A small image inpainting model, trained from scratch.
Model: 32-pixel images, norm batchnorm, activation prelu.
Training: muon at rate 0.028, 14300 steps, batches of 128.
Data: trained on drawn small creatures on textured ground, 203450 training examples, 9.0 epochs.
Rows from block 6 of a small image inpainting model, named by matrix and row number. Each number is 128 + 32 x the weight over its row's rms, rounded and kept within 0 to 255. All counts start at 0.
Before each channel's rows are labels from the 100 images, of 14976, where the channel reaches its highest value: "colour at peak" is the nearest of a few named colours to the mean colour under the peak. Only what is clearly more common there than usual is listed. The data: drawn small creatures on textured ground.
# conv: 3x3 conv (model.blocks.6.conv.weight, 96x96x3x3, each kernel summed), inputs 0-95

colour at peak: black
conv.94 [125  91 100 112 125  91 110 144 158 110 128  87  95 184 166  96 131 226  90 135 127  56 112 168 144  81 140 119 154  98 182 132 130 159  82 144 130 139 135 134 114 166 164 116 174 100  98 157 126 100 127  91 125 109 174 160 100 170  89 142 135 158 119 113 130 167  94 180 201 119 119 168 129 128 155 112 116  69 202 168  87 130 175  76 120 151 107 114 110 106  95 120 167 109 105 142]

colour at peak: pink; white
conv.48 [ 83 120 138 164 162 144  99 129 146 109 153  91 145  92 160 181 150 134 129 158 181 159 109 151 118 162 143 145  83 164 111 150  53 111 167 143 148 166 140 141 107  99 164 129 133 137 172 117  90 131  98 101 140 228  99  97  92 158 141  90  90 114 158 136 201 182 144 143 124 149 139 137 154  91 142 165 158 117 127  69  85 168  90 166 160 111 136 169 116  88 116 119 153  65 185 123]

colour at peak: black
conv.23 [143 125 106 189  95  98 135 155 120 143 121 142 131 145 162 145  99 133 128  98  97 172 140 121 180  86 143 123 144  30 150 125  47 156 134 112 154 132 174  93 123 176 169 118 104 102 167 148 149  83 101 101 145 112 117 152 139 114 104 112 131 204 109  91 137 112 139  84 135 171  91  68  67 161 139 129 105 118 155  43 144 140 121  95 159 142 183 155  59 141 136 153 133 142 138  98]

colour at peak: black
conv.37 [152 122 144 108 123 133 145 118 117 134 156 174 126  90  98 162 136 158 146 115 126 105 135 149 163 104 119 127  76  68 137 157 161 132  96  98 109 114 122 128 123 183 149 131 125 127 139 131 133 129 113  96 138 180 132 133 100 144 165   0 142 136 121 110 134 125 129 153 138  94  36  56 136 159 128  91  87  82 160 140 139 103 129 128 150 148 139  61 144 121 117 175  74 170 159 129]

colour at peak: blue
conv.24 [190 127 177 117 115 124 134 116 118 175 137 105 133 151 167 131 153 208 110 130 172 116 108 129 133 139 175 119 151 123 122 135 174 158 119  71  18 129 151 123  88 139 112 129 134  73  96  75  96 107 126 160 153 116  89 111 109 115 122 128 158 160 191 171 135 112 164 110 158 160  89 151 130 133 174 165 115 113 126 208 133 164  89  92 131 139 118  63 111 105 151 110  88 130  67 157]

colour at peak: white
conv.42 [125 112  93 162 119  69  78 173  52 195 149 168 180 110 128 129 132 124 152 158 119 168 138 129 131 161 124  92 174 153 133 184  74  84 111 140 113 123 107 182 108 151 124  74  84 177  95 126 161  61 139 119 186 127 133  87 141 145 135 136 128 101  75  59 109 110 132  65 114 110 140  62 141 139  92 134 120 115  94  92 128 172 107 108 137 139  99  86 131  96 113 121 101 138 146 102]

colour at peak: blue
conv.54 [ 98  93  98 136 112 103 131 152 152  83 105 136  94 109 142 154  66 134  95 109 150 117 104 123  79 104 145 126  48 138 165 104 138 167 160 164 129 108 147 133 173  92 153 108 103 126 214 152 128 133  90 202 150 104 145 114 149 128  97 117 108 207 135 136 107 145 169 125 101 155 107 149  98 149 122 184 103 145 116  95 127 131 124 164 149 103 143 145 205  51 197 120 150 102 103  74]

colour at peak: white
conv.62 [133 134 127 134 135 143 182 185 127 164 175  99 140 165 114 120 165  91 127 191 157 137 201 179 141  96 192 100 109 115 176 215  90 140 158 112  64 114 152 133 139 109 129 126 101 139  69 146 127 100 145 102 126 112 108 116 166  25  85 176 122 106 170 105 136 109 144  96  96 143 143 134 162 110  92 116 111 133 140 153 151 166 112 172 108 113 105 113 178 131 137 127 156 135  73 116]

colour at peak: white
conv.50 [ 98  78 100 134 168 118  81 122 119  88 113 145 164 183 160 107 140 175 107 140  85  63 126 117 169 113 140 100 139  84  96  91 103 119 140 115 154 166  94 131 173 101 158 136 137 153 174 116  90  95 165  65 138 136 178 139 109 224  76 104  91 155 162  92 114  83 152 131 163 143 187 105 146 157 157 104 179 171 101 124 101  76 130 173 154 104 152 138 154 149  92 116 140 128 110 123]

colour at peak: blue; white
conv.86 [102 114 110 128  82  72  74 135 119 154 161  90 120 133 142 175 156 157 105 121 132 167 101 117 158 125 154  79 126 120 152 166 177 147 167 137 124 102 126 112  88 179  92  87 105 114 115 145 133 161 147 145 116  43 145 105 110 135 135 179 106  67 206 164 173  99 121 153  98 166  75 153 106 118 121 100  99 119 139  94 143 151 212 168 115 164 138 149  91 130 139  80 152 102  61 143]

colour at peak: blue
conv.12 [143  76 142 131 112 140 143 115  94  73  80 161 112 142 154 120  76  85  78 115 125 120 124  81 131  81  85  92 154  90 115 183 200 111 132 144  77 103 102 112 132 136 122 102 102 166 139  77 171  87 117  99 185 165 176  59 100 130 110 114 147 138 120 165 150  57  94 178 131 131 147  82 138 134 115 116 136 175 105 106 143 108 161 111 119 176 135  98 123 119 133 173 130 163  48 116]

colour at peak: black
conv.63 [155 103 151 145  87 129 123 126 180 100 126 129 113 176  88 178 139 166 106 118 158 101 159 145 115  97 205 151 134 133 141 131 154 188 131 130 134 111 113 141 183 167 108 209 148  96  70 140 167 143 143 108  98 118 103 139 114 187  86  68 110  55  76  81  87 159 107 122 143 113 137 110  98 132 143 159 142  68 150 156 124 128 153 110  88 121 206 132  85 114 183 128 153 114 132 111]